{"arch": "resmlp", "model": "self-supervised image encoder", "dataset": "small charts drawn from random numbers", "train_examples": 203450, "image_size": 32, "crop_scale_min": 0.4, "horizontal_flip": true, "color_jitter": 0.4, "method": "simclr", "norm": "layernorm", "norm_position": "pre", "activation": "gelu", "mlp_ratio": 2, "parallel_block": false, "inner_norm": false, "patch_size": [2, 2], "layers": 12, "width": 192, "projector_hidden": 512, "projector_out": 128, "projector_hidden_layers": 1, "temperature": 0.3, "init": "torch_default", "residual_init": "none", "optimizer": "adamw", "lr": 0.0012, "beta1": 0.9, "beta2": 0.999, "eps": 1e-08, "grad_clip": 1.0, "gradient_noise": 0.1, "steps": 14100, "batch_size": 256, "epochs": 17.7, "lr_schedule": "cosine", "final_lr_fraction": 0.05, "warmup_steps": 700, "weight_decay": 0.1}
Rows from block 6, named by matrix and row number. Rows with one number belong to one neuron. Each number is 500 + 40 x the weight over its row's rms, rounded and kept within 0 to 999. All counts start at 0. Numbers have three digits each. After the name is the row's rms in percent of the matrix's.
# fc1: MLP up (model.blocks.6.mlp.fc1.weight, 384x192), inputs 96-191
# fc2: MLP down (model.blocks.6.mlp.fc2.weight, 192x384, transposed), outputs 96-191
fc1.256 111:459477467478551463498542573470523510475454553463425483472524485447488596568455454483506514502488496497473554491462482490632456498526533462500417590487530562530512485444478519515502534466543508499548578480540525540547463466508443512534511534516508524541525484456478556538523434510484604564
fc1.257 093:517484505426511482548522504555503525535480441512516456471522477501479453490484484607552513522503511453529492538458475506511493519491531464452440561457515559489504528433533489487522423485504555482491549458525430479488478410424477481430457530486496492431550510542519467559514544486501565524
fc1.258 101:522446376523516482492502515490482473529538471487479577474516489504465505545520475496466470521471439486565457493484509482512585456569535581541519510478439524446509498468477450467510545506448471553518472482541493477501551460544486536480578535559508471507503494492549564486505497488526579501
fc1.259 100:429502553434506434443528454552502460482456457518471522454553510516446488551558475489502506503567549469489411524452500485496478516399519499558550517510529546488424575526533513529470533501584550478412509442458463490508514517498522484509451472484517500525437528480505511489474527413564491561
fc1.260 086:513471541456499441536532470503493602499502492471438512492575503545540614571436463513451447498506434557466530421460485464540473489450439572560532548500505413448506497479381516558484496480559513458578565473470464522472488564462519470448517508460531472483510549559506475512506589483548522564
fc1.261 094:567511499511495451492595482470530477468485506425472503566566509536451592478507480542573506490465458417462501472447546525511479478476480466474451485459537570517528588468453462481470549505497528482512513416494530431519509470497559511474557529480490460543477464478479540530550545510503496495
fc1.262 095:447485509518466487563470447458543467461413480458437485490555528597582534552462447516463477526465532555454550456459519517422431505499486488568455520551472473517536526517485438384487509465520406582484565432466566467474444439479482499468528481529509522459436520428516534543540595471502495554
fc1.263 108:481516482463563550424470475477588432547493510392451538485554495495562447438489473473594533556486481529526563360429514499557533526518451529497502519484534546513462519540459488528564463551501494481491515456498531492489513423481476481518484501443509552444446514467547478529493458524487481457
fc1.264 110:494455468607542495550497540500531514514463446474508566472543462498555558423518481467544469515482485470499593494482507491553516511502517487515502478489559596501491557446435531422452541464530499482506539533520517608490502428513458522568520474460452549463537493429518522468455512510529554566
fc1.265 107:422446537468474493489482496524415480490475504496405470484515508582504501449512450584449490490522578511503492496437504492490489503486490523523459547467518484501493526494512380440445554484537495542481526442516541479411464538511577476470492506548500480455444498486506621505473554431568533532
fc1.266 104:503451524551575491513489522514561502523368487521495522472506476420509495479493513449465514391481511511502518499453440554584506458468518475482493448488575596560442550444461520484453493517535488508518497516497505558483496472456451460533528496456452489481569457484533490496457575543519445526
fc1.267 091:503520471479495474565515444539500560505434488515484524601491521560515487572479449512463476543515432491467478467397579512489518394445554556550544469498487586491464591477579456489481566556495527571527528524425523545575484489570492498539492443567516558521495435501517494534530549431477536476
fc1.268 094:481470528427425569465494488501483540434476526495415535523510496589477447471540434593574499474453516486518509500434494515499506473507548516507474501514507407522484472525526447492538433529519567551492539464470523464501484603476510511546493507540513548469341481493480474450526571393551455462
fc1.269 084:472471503482445473480486435541511575480515470422502509508539481540474475501553438537519435523469482496534495487558537516501502483536508440460512476518467510503514498442540537489440512476474441498473426503512465481440538513519570462506559557495490477503497472551459547484430424529548473571
fc1.270 104:502521509469589462412492534561481500472428516462483507436496508528503663513515507494498531544559476498479485517510511561542460551529512591451491528527455512539506542439522540489493506556482555468461470498504500493504493541512472517499542500485512483502529568501506546416455441486527469553
fc1.271 107:512407455505486448451525523545518486504461500462499540452518431482499433523497516529553523466480422495517525423410539533442523479513487478459539508520466528536449540488430513454433512533518482500551478455575447592487457408539506547427526517445455567481504526505491478547483442492456528502
fc1.272 100:488525493412485439553498502502460528511599543541493464524528530482527522549496504542514461476495486415494429479481435487482493589525462484472527571495541501547467519415498542488492535458491555495477503505436468492573471407415460474476460461517547574573501512516458513576529514492493491526
fc1.273 075:507508498538480511536516549475534447485488506514434511443529510551446462482497527496508495455556562513542440484542495434483519506473498469492514537566576494483515526558491491468499467520473482576564516510498433460478520614528461621403507561490475537564467499524463484370434507412454533468
fc1.274 098:534497473480486501514489509524461442482430451456491569488559442499492497504486529483513507508491475512504547478472576515470585465485470513531531506489488423500458505497439412528441552537446518518511567446491550457503472536532431497473557495473486576447487496565518535437486453450492521478
fc1.275 097:538497425471492532455457489504464536446528433460517521539534562482477504507475549511454496567507436481496455502493511475505527423505576525501531443482451467391528540512489508489495484549456520503473503499467495509421486540501504542510510552537468511497373544550468510503580527469511503450
fc1.276 102:419516521481564554490512500456535577496486519442429511469552491495512499509434495489539490435537515536418518517450502497595528498514523396590506489528436405485521461483488438431514528489482501507457499508483546504502475553489444525515581508425520502524492456498559461534518495459549513524
fc1.277 079:438489551468457429514507502444505485529527471448478533509520451578496506522385454551489555534474444486505503493521454526480455573483478539514525535522525525485512539527513512563485492433502581463528575460458550529539502494411465540441497458479525455541496482487482484546487516489509538494
fc1.278 110:504472526558481458496541466465536560491579510441455515497532465509478590498434450548500452464475478471432473481407556466489423463510584565476497513510446549440527521437433539474483510518506569518472498458461487533461456474466499490497520514516517530537514526515501549526515505500501469588
fc1.279 101:491447423551512507564488544486524468478482550447487459491502549504471511546595497426501513408492522452401497485500449451563474482512473524530463516549503549491473476555525508484425496537486490511578523521550433579514487464504480543472586507448480506574514501528464481427581447506531516579
fc1.280 071:476438535489546522443455523471464510495513449511449482481505519483522502491474453485478484487519493508483471493503473529477491545475459500515472593587511419577533537566532498497523476477499543475511484484493437510488524467461473446497456554478495561565514507484432541461488460643495490522
fc1.281 094:557465526450508510501546548515530511488505528451501496533571546534504467425545476536490602402523472543521515440479472436485507480502490470456454488534554485437486552520516533460505506468478508464490521497460513575505533471464516495555529551452478563464525443508494402544509434472486534503
fc1.282 096:523430537465586420515528521496472456458539522523487490496560522498517551551530469489445488424529476494481458468494474484470513464488534479450474504498537489449509557517457505501357510477545480507463518477442494447435474509498505502486572471466574514474528538480496565487522490458510495482
fc1.283 117:405514559494563515471506471497459447433483505509497490510483557479560542515457467495536500494508521518542432494490523559482513561548545440576466556481522474501501460517521451511486466537473442544518585431525492496495507557469515532481432445501542531451464472540475530515537477462502594477
fc1.284 096:515498491471494511459495494561530511519430511503528492433544483508510509522491548515481445503492432495482483446413558497483508399467580449510535457551470587470490515497483558475426537541552476541498551476491480525533405574492523450438459493468444526533509577510491483578521442505522513489
fc1.285 093:500571519504454523458448422506533474446474487469494483576497528542536519557491554514565464479572449493523481419452533432486542466526472482544422535509506473525568523515526431511527518508479571529576542457439564449552452539545565542494498542518480495472435454446454459542516454538457510506
fc1.286 105:517516552558471432568523465502509496417527485521411557406558516564513537461449438461498517434514483470475548439518445488573501549473504482464510500472513476476465596450543458546471473491493423499526457427550479537511498420479530457434526505498551472521506521508511511461437550543531544575
fc1.287 109:493498473464548497601478508461464518486533567495500449516533454454452467489493506478469492480408559494475469467506452446463546539487449512525457527487527610486488530510471518418457564553435546430573491530496487535520505510516547493503500493456450567543479461527481527546504456519522584516
fc1.288 112:475446514525525549479471521426465517468479506447443528495531499565499512445498445550454486473532502486443443523442566471510489484512529490557506519466402505496540557490455452379443541485475536527471475500497528546499485539502506566517467531539532536520460551491504520411555483466488545542
fc1.289 102:448505457554491450546510511476494480569432541508490480452531489540514552498523461450429481456512453548445479439539575434556562463564556480505478529407470491508466500521464487464446513548504484480499479463526548532483471446514467523465601539424480461571519493540495449505482496506519523507
fc1.290 110:475414483475469476528556514461458503444552487554506490527522504469488521491470493542483515518525538500502501527448397504514420511479481433477525490560585579498484523447509569510420533470565505557529516511444531527562479499450493513464503487583540557572529434499476580583542579460454487513
fc1.291 088:474447516475508548591488469538505516526408403539519479513512525471432536494517511555540495511448481495529571415440527478505490475497507486478516457478501532525567547463483448476462570465541556511543555452506524531444487489436395488491522486479536495523490481455532550513504523478519480559
fc1.292 087:476474461456530509512478465429452447449482508475515464549519519510542505493503487529588445516601500409528538522492497557510478457482481535529424497508492467537564462544554499493518485483514552519585538468484546475512509563576464551441575573456518495511479555507434544487559496504446512372
fc1.293 126:504497469499487538520452498442446494521486482478458582475519456511463465477509541450468504533500533446482566509477525559468547423582485464455458501462466479444489513474457411496519601569424495586563512460533574465514449522510451508504535499547457535487494477555475518488542492494473486428
fc1.294 091:451503532530464465528470508517401470536547497542511485453495522471544485474486520489431517360432416457467551521494495470487537476465543554465524463489516469498464507438570411474522536539523440464522566480504477595512515459477523494432473494502504488490542523495483530515520511494548473512
fc1.295 098:476443585552552562524467528496528497511510494489488543464503508533552483505464497480428540503444521546440552521495568490496450531460531524532488469496478507490494524471480391414406496545491469489554425447508500508466501504463533521492567502509541475514498453484470532444442502449530504522
fc1.296 097:533540471459508537470620527492535553454487510496442528534487492482567461506482419536453469490427460552525479509489462539579395500464513530521529577506449480531485511484472534468484563490466490483506571516421475565523501442490407494497470484520523575490495549467506461493484482459516496504
fc1.297 098:511528488523513520460563561440464505480503506470506550425522487546451505522560482468481519493510557478556487530488516505479548510587531520526522558509502493389484547596500449516468544539525491538517450516505510471533518528481518507557458528569466545490497523497490508432484509521452611484
fc1.298 102:499482460512526523414481482462501490524524497485522592459545440513477460527511506477485513541448477439471489410458580562453529434560529537478475504414524565540477513502409508515490570544495519485520473457526525560544504487522445527490531538498438608433503496521463541510461489459478518428
fc1.299 108:516445510471516460549455473533525481503509505496493491489509515511522439573507441519535492470508492495496473476454444468460481522454569584492499545497449431541477506417511454512524567489516536488537546444497535578488499451452468509466511488451494531429482578522503512483615522487453533523
fc1.300 113:546455515490508515522473473460478449499533455496443466485573555498520447454458526577492487472538465490493546492470515485496515469443479482528435530464456407516531538512462479499440547477450520505578572474460574493508489552456492530433539533524454481498433529547457497570540531517463539456
fc1.301 121:461486465521529536412550527490550471464440523436432528493617504536536533453445525508518505540492494514446570473404456466461515455556510507511431504479410452476541545529502484480538549433481494563555542471477595456499456486528479526500525544504463556491476540416480492467528417521466544491
fc1.302 108:555443518459499475470500524507507475494467475511454473498530538523488467498453451586519495537539514474463477515487555484534520491495541541571435522485493358556543520458458433392474512493441503525566524503494534514467547577510458568432559526492505525517515467488458559503529479431442599480
fc1.303 124:491514508524523501498508505480567530485525515470442490483521488564519590499495468537483472509480454539450489550538487473580497518472515548553516439519397398453498519575474446440577468470523452490484494462481550502494522525481603521484473479498501497483423545529481520500514513436502513555
fc1.304 113:522441521465529516474508419508459485454505480474412512491548531545507480458436391506519446483557587487501504485483475540536457538463510470497465532467526430528482543467496473504463522462524466537482540458506524438488465590442532458521469534570514463533433537490516558475525507506569464560
fc1.305 100:485531524515500465446509467485493559464473452406445493461583465511523511489556471529570444525499556495515454476527485573454472455495476463493521477536456519529521519470486529433494499497493533522511550439514532546576498515518499557547549514474467506517553521505482525509493467478440548536
fc1.306 097:567428469483517486519519552576418456432574565522539458542516567456467496528458476516507403436480571483417451503531461543502438486463508435457476503474438482534522482449496563528457521504518452492501515560534437466518494541440464542504512488521481490540551527579491494483547466547506513524
fc1.307 113:503484482425549472469565563476577520497455474444451592473586506507516537501478466492555557530480457507498517447438563537520499453603474514513540526500466470514429506484467451476421558471543506516567587470505517493506460516505504470514481498442479520486501539558544510533454474449498481583
fc1.308 100:456510498457567468495552483539496442492535498396463516496545484518488543464415468522476542469572436464455493477491478432487474441506487543444503513514504509484463529509509432560480485473508528502533540466471506560459545409473520492527519539450497547421513549516506455442485476542471559471
fc1.309 105:504454473577541476451498476531511491465496501521470510523491478523498598516451439505479416526469521524533469503541527487553521527536510513524540494447494494556504521518478496473446532515461526545519497432439568476441486518516541512547507503483503493489404503504536548467521563425542523529
fc1.310 099:534496511447529534515505528545444503590469485517494465494471490496477480492506471614531548474588448446473484518503524493538529425499579526539508477555526469475519504551515503420527534511464525546552531541496529568429542558485472560482548450483468558527500443537485506528542452475487510488
fc1.311 097:470524508504420466540527493497493494445499497542462510503544451533462518529500480485488522500419586514511489430456472505492562464549518479522540495514546532510489511505515442472415552531494544529497446418441528547537502411510486496508542476507496505504474394484438427529505578452449473477
fc1.312 103:474419464430433518527589540485463474568517546583504479449516518461459480518530555511556492514534546506509468520410452435526510518512436433495502526486542541511488459531533461531496547458522550485486442431493525536518502471506516512517461517497479451558494493547466500579589453472464515501
fc1.313 100:527490534514462463531485517470465531516479525554464502442554516571485473500472484549526488554531596496434517436523526470488548458531540520623448551485449541497472499493442493481443486423527535494530554441561431530461455541507559510523605518439515475495495533479431520495453572390452511507
fc1.314 088:552470522468467446521521524510541512476478541509463496508517482586543538561463509502473497468573538464508422504446456448465505520549552494531504544577523530509489511497469558486533514437525540523453514456447477514515424567475572507515453481522578512504442452477549529485478553461435460527
fc1.315 105:459495411477492487492532618454431468493555506446500498468523459471513536548506486477463524413500439450443568468520534534628514553474526517495537513487435478451474442489476543523465422523503498455505516576554473595502454434500442531533567492470445522464530534511473452437502473504465497532
fc1.316 097:499504421571404518564462479491474493535490516513479529458513533520516510480485481477560545514507479508482564396418507505536546427491492399546467456475509475460529545513469448503496552427500558548556536400478570445475480444505451512517487464495497575556476463487470476554524591498483507510
fc1.317 091:491470428466537437541525536460522516472481544465471461470546514529492579554541494464485474497512484454469502498472540525494470473465538486496482502527486530469492525519558466477450501503536526528489543495494480558481485517470527552462526527514476480512557582483503577523485527538526491572
fc1.318 100:481488513532441561585503467525485552534416533483513436547477475516435541462478498534476437473484516473454481500495571466549497417468577476483513516514501455479549529506487499459494478541532527558493510497533494599451480563455545570528447479518519484535500432534534525519499419475482522492
fc1.319 096:481493534495480516565522549534473489540508509515480513543556538537525471478466493515496430482578480489502447502526476501540590507520524496556457595514499531450492426560460403528510458487542492502513509469458393483422447518534469562466551524437488447476499572518458476457471525507476550490
fc1.320 102:486491484442518516526485492444514467491529513446423524452550521519569478447449514507572512510617451474504518443484414466487527518490491562483463582529478503566531524487540479479524531483469473476550495503541494533508464411472528497491554528467504471499516566499509519512483483534492546494
fc1.321 105:465412468442502471488539492503560480514465527526490488549546513556502502597599415516483486488513518486496472456486438412569523529498537453501475551532544539537454454473493485486460520536487493489473562513489481553502491449463504499520539498500487521528464426488487502519554529493476496516
fc1.322 105:497431488499505511538523513561460499467478474476366481491540523618518518468504484556494516580571503531498515507464565415521479528543532479524505444560477482468511504508503467441478503487550416557471539444432558465446501514435539450450509524518438476507476516508521486483467513424571504575
fc2.256 113:502528482560529483432430483582506497537491479521526510426487475489465455523504475497441468461395412553494521500515437513548432504479444549502435460504447512535551452491525501531491485449427569558434466508481452487487501473459495498476509532535503533507504499514415524517488531474442480526
fc2.257 094:510494477529438457551507494477519522538540498549504436494470495468483531433535524396480480445465493547415565421479482497446541520541442511572509495453511458516502488577483442509470491460495451483526484519620502526475518525517494519529545489493461440531530529569509384438525513507544416513
fc2.258 095:454429506477512508487432489506520490455490505506519515440487514487493466501459592519463454496488493581502473456459494461512468513493429452454541535471490537531472556415519511565544522432539500471521538470531590552472476476451550523490498460462463546498548516623521516531426440483527554495
fc2.259 103:469493477507426524500514530454511511557476575412482455508538506506581522486488494534490520533544497460427618449524531582486448523503476512543421518517479439516607437451542495451507539507480470495512509507533515449555492486451445565423570563483425468497490473441474500518507541502489519490
fc2.260 088:530546497504452573482541527524417468574550613574460531527432464482496438487488510573427481459455530527513504510522528500535468512553518520543554474448513561529477545538467461538445506544535476521509420455548440541528455520514502491622502449479526478536556480412506520491500416507442509441
fc2.261 096:478568548474531529525479523498483491470534514510476471521451505465585493423468473505514416520536524502516469509528491528520510517534474460530559526500458477526478451415467522545460484546467525503540477596442504530464572531523504510542567499556448510512519550542455535504530491537525480492
fc2.262 102:478489549535549545526484486532503501566450439510523463470467444440488513462479550494531529504551483491587461556450487469594559480415596463467514468497537562434505551445499536478475441486509488474482470566489444528474514486481522533479515541564545512498533495526431405457508445509472445492
fc2.263 112:503468454512491444493486545474448522490477532521515485478480498445429518528513530490418480500512484451454515555500526453463445532493551499501482518519473498380559461464535468467457491488467491576511481526497500596535463575529498563473494465582577476543552566530450549495496499478496524534
fc2.264 103:542527549469498439506425476521456498549556585495412459529519487488501527543512458518434512459523468493458423524499473455540489458572420479464477491474509456413551447506518483466484480515490550448432480457535487391537459569487503516476500546559547431552460534557445508469522493487514504553
fc2.265 118:529467509481534525498517434491517504571452455486523520497472479540536446564470495562505525492432556484496509530468448545533516417443497529498550478530521507559531451496497548550512533518456545497520455578496480484500545567420415490565434525474526523476499445495477471487563500449407504526
fc2.266 107:493514489485450512506530558478424491489550543480502481480498507496515493491518466542518552476513508487477527483507522467436486522517475498467596528508452482454559508533548514537580463545517497438473489517588523460536454541530596526520436549577492512543524538467456484494525431491524521490
fc2.267 077:509487437486511529424474567442513476468510556584538549540530498465534482539485493450514460466470485522431535505484486497432528570483500441515520502477509490556477419554511486458529492543515467579424520507488574519601514542552527451492506491489498411469403534503510471524546538516567420501
fc2.268 095:509511586587477443476510505491533515580454522466548498538490415547575572459489486512476566504550537515483501478535388469526520553527461514482486489548534489504466492433493524527517520491537538519483409529456465489523537524483496482487467427499559426513574503428474515464478556463508530538
fc2.269 090:431466514483530496498501471528500576479519552495526477484430472482524497474573462472401466527515501560435431524457504483493427500560441536484509534484520480546459464542521492551494456446506479470497511521514537502513530549517465453510487476521530529599494475469529544438563492475445431488
fc2.270 106:467547457589365525565505475517465473539503552493517491506507516476487457456483578514528561487523457500527470522522499478457535418473464496491522407501535526500525475519587486540545534491561472517489459490504535529458527542487540505526441433566462498542421466449510458526542492508479468471
fc2.271 097:523540536476498471552507411518487512483559420450486502543451485545487573608506558541554493556522506488484459488455480519518547491498451493511536485531499511518452531529436541552494447528491526433454483558556532473513562580528517525566405551529489487505427491475465496523521543489535512502
fc2.272 105:584483528507488537523499411543499469553439488488529492562495491571552467472552544512523507541498531556567559463550552484503492449474413498531451444480477448521567507545549508512571457509481513516477512476545451469416521515537540552527477567483534483464492491456537495507453494407517569524
fc2.273 070:448518507524440518488526513511471563514573521464546589445446527501530567515621526484518476518519492521446547537512514536547465516465556530505481544445484515530478506466452451583531564545476423506462514459504531488546513451474540445547515488570453384493532457555508525488524540553551476506
fc2.274 097:479524503508511480510502520509487515506526529544487462598492489459566519544462500545484486387530500562531428529450417433552423428494537498472552419547501497465533491509512555486514390539607549436511515574484486591484471465457507524466503562469456452513544515485473461536471504538502503546
fc2.275 106:516513529458516463507488455544514570488431451497468527475480479468513498508466446476511556457485496598467560480459466518527495521442518520460518540524489566587456505449496550446493497519588516429468529453518448458482509480483469536452471431447422563584536528426540521502467490485595444506
fc2.276 100:556465474526449457521523538517506496581495516552523541513497457444490581584554506471454528546471465470507492533529482537469500473436470543457467525494480553505486554535536546578486455489589520469510531497504432527490479485490501472550456560598549508591544568441425498495507439482389480457
fc2.277 069:564519542515514530512554472540430431467527507497513545414407533441474507499512564483493495476463474469499533460506497479510605495505502461512439469537427540421478467421514474562499534558493512512625478489525472458528459560483501505579522548460504486531430510539448543544471492473470559462
fc2.278 106:503533482448497470552429522562528525491464492545496503584533481501474510432455484512574513551456508564537437541498492543512554507481505434464431471515522550552470538516560540531534508511487461423534462561506527530548526464521529435533509502465520469507514534487485438466488481535524500515
fc2.279 096:491443503542465503452486564567540434491541548471558488471498469472456449520491464522504477538475498486490453551498462515522478455491524442487445471508518548489574502529458509506505491504545532517543511464487523533442474531524476458500481514574466532485459445496500486477517534477371519441
fc2.280 076:530507474482469506491499499391523514523510525496558520539468500518492451469529480556558579506425454503459515465453476444533472472482531480486456536579476528482475544444499534568555528506480562512561476445495477481510524502511552615559521401492445508495541404553466594542509537486572567514
fc2.281 079:526524506538565454495507469439574596459470458475527506496450525472545538553544589533504514500486443480445513536483493518428519447488494481424492505521498505521540534459488512517538487532420516506492531497445464479506456496491436444568466437478520465467497544551558525520488522481534496536
fc2.282 087:487519485450531531505446457513576443528436484498579488540548427514495510397506524601636446532475568511536489521516526547519469485495390510475538450432554488552517462537501517526494446523543585463505569489522512477512463633588474504489508555475459515436463500513469485505506413519488510591
fc2.283 112:527500480483418455522479575521473563517517423481466469507449465503437579460509533497538537506483515482506494535479513461555534507488482525496517469531479540402456542535494494546511531536425504519569464540489407537506523512438494478520489522515494410568514523510553424460480496513506537520
fc2.284 094:471479506538458530540577475466424434504534480453500488489498466503481469493587514470502589477485477519515497474509527560429476502526529481476545512440557552514446511502565485526485514495517541459524492513585485532459522491523513456539458560570463503544555433442494524492456522545513503453
fc2.285 093:461447493452502452452513578530493579507460505521507470464507494446453530478546497546480531497518495429507476505498452481413529570505448510435528536511529525500397479468496509548502526530525464488463481478494454587512520429483456464478529363474543580519539531497481512505467544428541436496
fc2.286 109:515497516468457487444524534451513508472500487521504507551520487377513529536551552523515478503457510484501513496532534495450508534534582394504519550470463525488511500471492529434469490557570479490522568563505472570531488511495494496528515469434451563498547567519524499451530436534579527458
fc2.287 106:530479496520572525456468600558531488464495432511578474495471528513503457478464486480469559490475421490502483531546408525511504413461510526475552485492526472538533485504459511472600469511483477542520487502492457502508567459465429456519485474525530487458555475488581500449513452506453440508
fc2.288 114:492525469498429461513468533524554515539538512548461444533495467541452478519446509495542422570486554498525524558552527522520566520525536476530352498465535517424602491496512550553507522482512495532531534614428526520543518491529445521512513541541500483576460484487418502463528556511466562473
fc2.289 092:495472509510468499506534554501530503545551480409515477460472501441488532579531454516491475484467514509488558523475478555498398543485577496549490507522466486539506484513434520533504454484522567481466534504521496529533474480487462518568459511550490527518539471438502557449584523504455546509
fc2.290 125:569546556507527523501535441537455502547495479478533507462465520518533460508511509482491474513522485529499478505556506430511534440522447491529472445457431431486574467579546483493587451548437554458451535471636484458467504542508558529531466474472496465528519495447445472474496461467541560537
fc2.291 082:491531500502453518501540511531528423463536498484473467445479538458518432500481539465520492465454429451474537493529517483465533612498395402522458489403514468532415565610512507453505516451503492532557500538558504513514551557477539523544519477471473505507455432511536496529511554446581548558
fc2.292 096:492512520496439574464540532544557592506475488520498479483463510495511506504538555536500525531475477464444506490529513466479466538537486484510587511520477509436322531430506475415494495573536497545548503548509460541484498451446500450498516363517487573564540501475532499515478504483612530506
fc2.293 134:481509542502484447532534483597497541468517541517525402540459481485494520499451491558504497479539438530578451492491438387549496440451461449486526489589530499459537513499514542503520430442580506449434548524465467558430509492478579518440493535529498453545506521442518465578436511489545494594
fc2.294 092:521500492445578573459515453556518582508482482525546468450450467511548498451528517525463509598557540503535561472451580515494433523498451461500526537489457496449594504557445523485521463509494574538482446545519528492456477487456468445529519483520596528458468469510499516497433473514471505527
fc2.295 094:537511511499521435465534533543492479546441581530546511536508494393500579494401531554520510462518507510555532453468415458520449385543466444532544518516499532496407501557467541546507476502494536491520447513454515561542451487454486489548484466501495492538593470515508563516482509453471520458
fc2.296 091:528517516517472500553506486481473497513580521467589537482589523506481463492492477510524524501477489513547483451493540506447544465439503535475433474526532480515443565492519521570524504494568508446479559463558524432533428548572586530483567582516446487507464522506514523519474536483516454445
fc2.297 096:514506544526568484528489494561550485521496493474474444528510486441466474498482532534515462509485476541527540444516436485498463514531431484535497460536520419451539492432478550453508550533443474541476511492473469476501524477442434498398495481535436419533533488521597471542477588492543496548
fc2.298 100:516535511493509536464448496507442522502579479516513571456472519510480519549506518526478458469559486498542503573519542538502498497413466542483557545544473501398455546501502510553511482487489512422439524538484517452507478578443569468537467448556488480518485536485492480546431490547519477562
fc2.299 112:465470505433497429497472510484466443451422543527467461527553581544471501517480463492507567511519553556462489516508496469519546518514510517509496464512555526467536452495484508433573504513508471487535493482445539457484592532510513478502522525508526504521462523452523508490517492504583554430
fc2.300 120:504502481523482465505460556493477510520520543489427455480461533437482532421533488545500520504587529440459567479508485507471450535539459489422487534553479474489544477431537458484494559523527387524483459489468523524536476467455452484466537480540483556545533529525497533456524451489505454509
fc2.301 125:459494460547503471489451501518534581539494508501514428494457489437450460492508463494510515535470484423466472540536500429465516531495501533457396534491447527466496448446532461463562508524511548521496440518422457574509521475536468472437529509534548572506487523486484490514531422489460480531
fc2.302 108:458474595516446485490460567452473520564553543507454426459498544435468533532498527545540506454566522496452529462533424533490466579553442483492466529510418475484534473481544479476491523482486474551597503444539526466555456481502466516450515469488493507578473570567454452458563501525511500501
fc2.303 131:492524570504446550530505465497454496551517492520548515421514489434478452470472517487478450481490577459569514421453499529465516490498521458450440546414556616559496555461497559548430529480494537455518494523567443514540480521496476498487546540513488550537594466502466481518490518526488450535
fc2.304 126:534494543565468459455480523471509480488487417478535491558482485530519518542521493570523554450487480479474457561472443533505454559529542543544504588508555538546527492513487489510511525509404487470548409564473418568475505501411425524583475450529469500504535453434452539465542538483467484519
fc2.305 095:468568466494514486540523438529467534500478526507586561489444515453527514498517499433471529541501508542528561471504479541499448468492552528481483478528546499496456407578499547421542491574572555536443536512498491453554501477486518466497455441502492509540498474492498479563530518557536437417
fc2.306 084:442500490579492479506560446522498474480491531511535481528507536561464437463495492478477500556525485513566491492439588434477504464501498495517555454528548471450469479488477400478536541495485535533482472421505505499512552506570566493491469494528571458440470479554511539487427555448505533431
fc2.307 113:562484504482520493502493553516487498516511563537482539512489454429540519543487552533530527509561488578508507495493493516541509492534471461479556465545465505510471490499435546476419436588536545470494474542471499509487500528487541461525510483432430507535492543513532482523481462540539513496
fc2.308 096:465444415486500503456513473497533514548454534492577498490516475420472479539536501475478429566441455508541470556497507520477572501494527485501557520560470514450543453499398531408510495552483540478486555539412557485503486561513559491540550460476510601443408505499537483524512421505433511429
fc2.309 110:512504496483449534425537525439522518479546457509544530413501530507466495442497593546562568475469512504551522514474456570545452547480448582430558551545510489524434504500481440478495524517447503474480435541539492516480562455433493421533449439560477486513507480522538536439462494514508521487
fc2.310 099:469450455485448494493481542492579443478519451502476545547536508498492527504547496493546439497440521541464500453529469448477487562476515483505487570533482582493510511554444492441470589507564493490498459480500476535536392493490434516536554484508469507473467483425509447407523487536551543464
fc2.311 088:469450477503497541535555464471512436506511530507533454502448537515502534450492511556527472493521548554515538467507477454444501478523430515494442423475520494485491425568553541464583514504469469535504440473528586480476484512525523523445586546574513428472439518515490464501528559463589513552
fc2.312 099:504483466451552539557509551578517420498470483478470481517466458542513551403509484498465556491427483563548499616560454533508484520486451490503466482538463423493509489510495476458573435542471527522405485539434512524406596512500491515467531491517528529457578481481548508470502450431498533561
fc2.313 107:476465484498489547466450511521494431474545484526506492590496525425510498411513480476467516444460438482495519511486463520489427551423457516404538471554478530501480501440539551497544519528512438511481422567486551558577510400452451471412463474530516489521549472527507522474494418508492457542
fc2.314 085:537490603511396504535513411521435490503515489524556433501503448539494489452492517548493493428499431538511577496505581505477582525491399490505409541403467511514501437483574490507490522493416514490462584522500515499463537532503536522460436513431547506493511488417487464521465471519516443485
fc2.315 097:547496573537473500533477402546500499510500559536497446509497509516515536509448534535395468511498580511474444519452457511462444458509447458530474459537497504516642497537498530468490534523521551537507515461499529499551437537470443449505479491593548496535480458474482537392543486457442422514
fc2.316 085:494509397528507474537493467614471535530438498484545504483470452438450456432452588501506432547509488488520448501519541469487461543419470496516542525501493527457461527465561494447526499469517440517489540510508491533509497576553571516457512562515500503495520535466540458532533476505521506489
fc2.317 094:503593511502472474487528525561483427546526508463444489526436480538540437463452480462485453543513479457519514496559426451545473546469473514490470505469520508525500531539482504460496475526565520503505460504457551496545584410456400474529501471488511580564440522535522415477485491570477509507
fc2.318 102:512554530454546463493434575529578459467541465518546528527521493547516449519556450479521468572419558564489551518569445495514570577524528550477541481491462558559433444462460506546489469572476519455517575494520518488543521502543470506561459412452441476458472488482492489426537546591529542549
fc2.319 093:542456467549469535498522491468399443483572479496474506500540501425497530510528522435482527460406466499521516487517496492534542499522535528421616478541494473443523567473553581479533513485538479436426503466573551487539437516431563405471515509527541514471492552509550511488410416530555503500
fc2.320 100:509441451566514442484521555513533469500458450466552463559462446505574502502484576465532484580403433440509504576491591514513562545524536477511540513455502551472480458486436541464523520538563451482433516481482520560447575484499504459520507463547499514492492549488493444490581440518521475518
fc2.321 096:466507531575495511527532496545456464477610452502488457420517492489490435444414485491520490490503478537490547498490459519535502440495494512491426462492484484495625521533537517487542485404525469470586488497557516519443532493508463523437573572522437514540503490442441456469495494464541523518
fc2.322 109:531507516514520535437510545450508431502479499553547577468511457512577476543481527537501544429448531522561519477491445605490469498495444513513535471497495506544429450560454565485485503500461544465561484535504510519450535473429513460536441437448494552460553463492539472491491476542427495489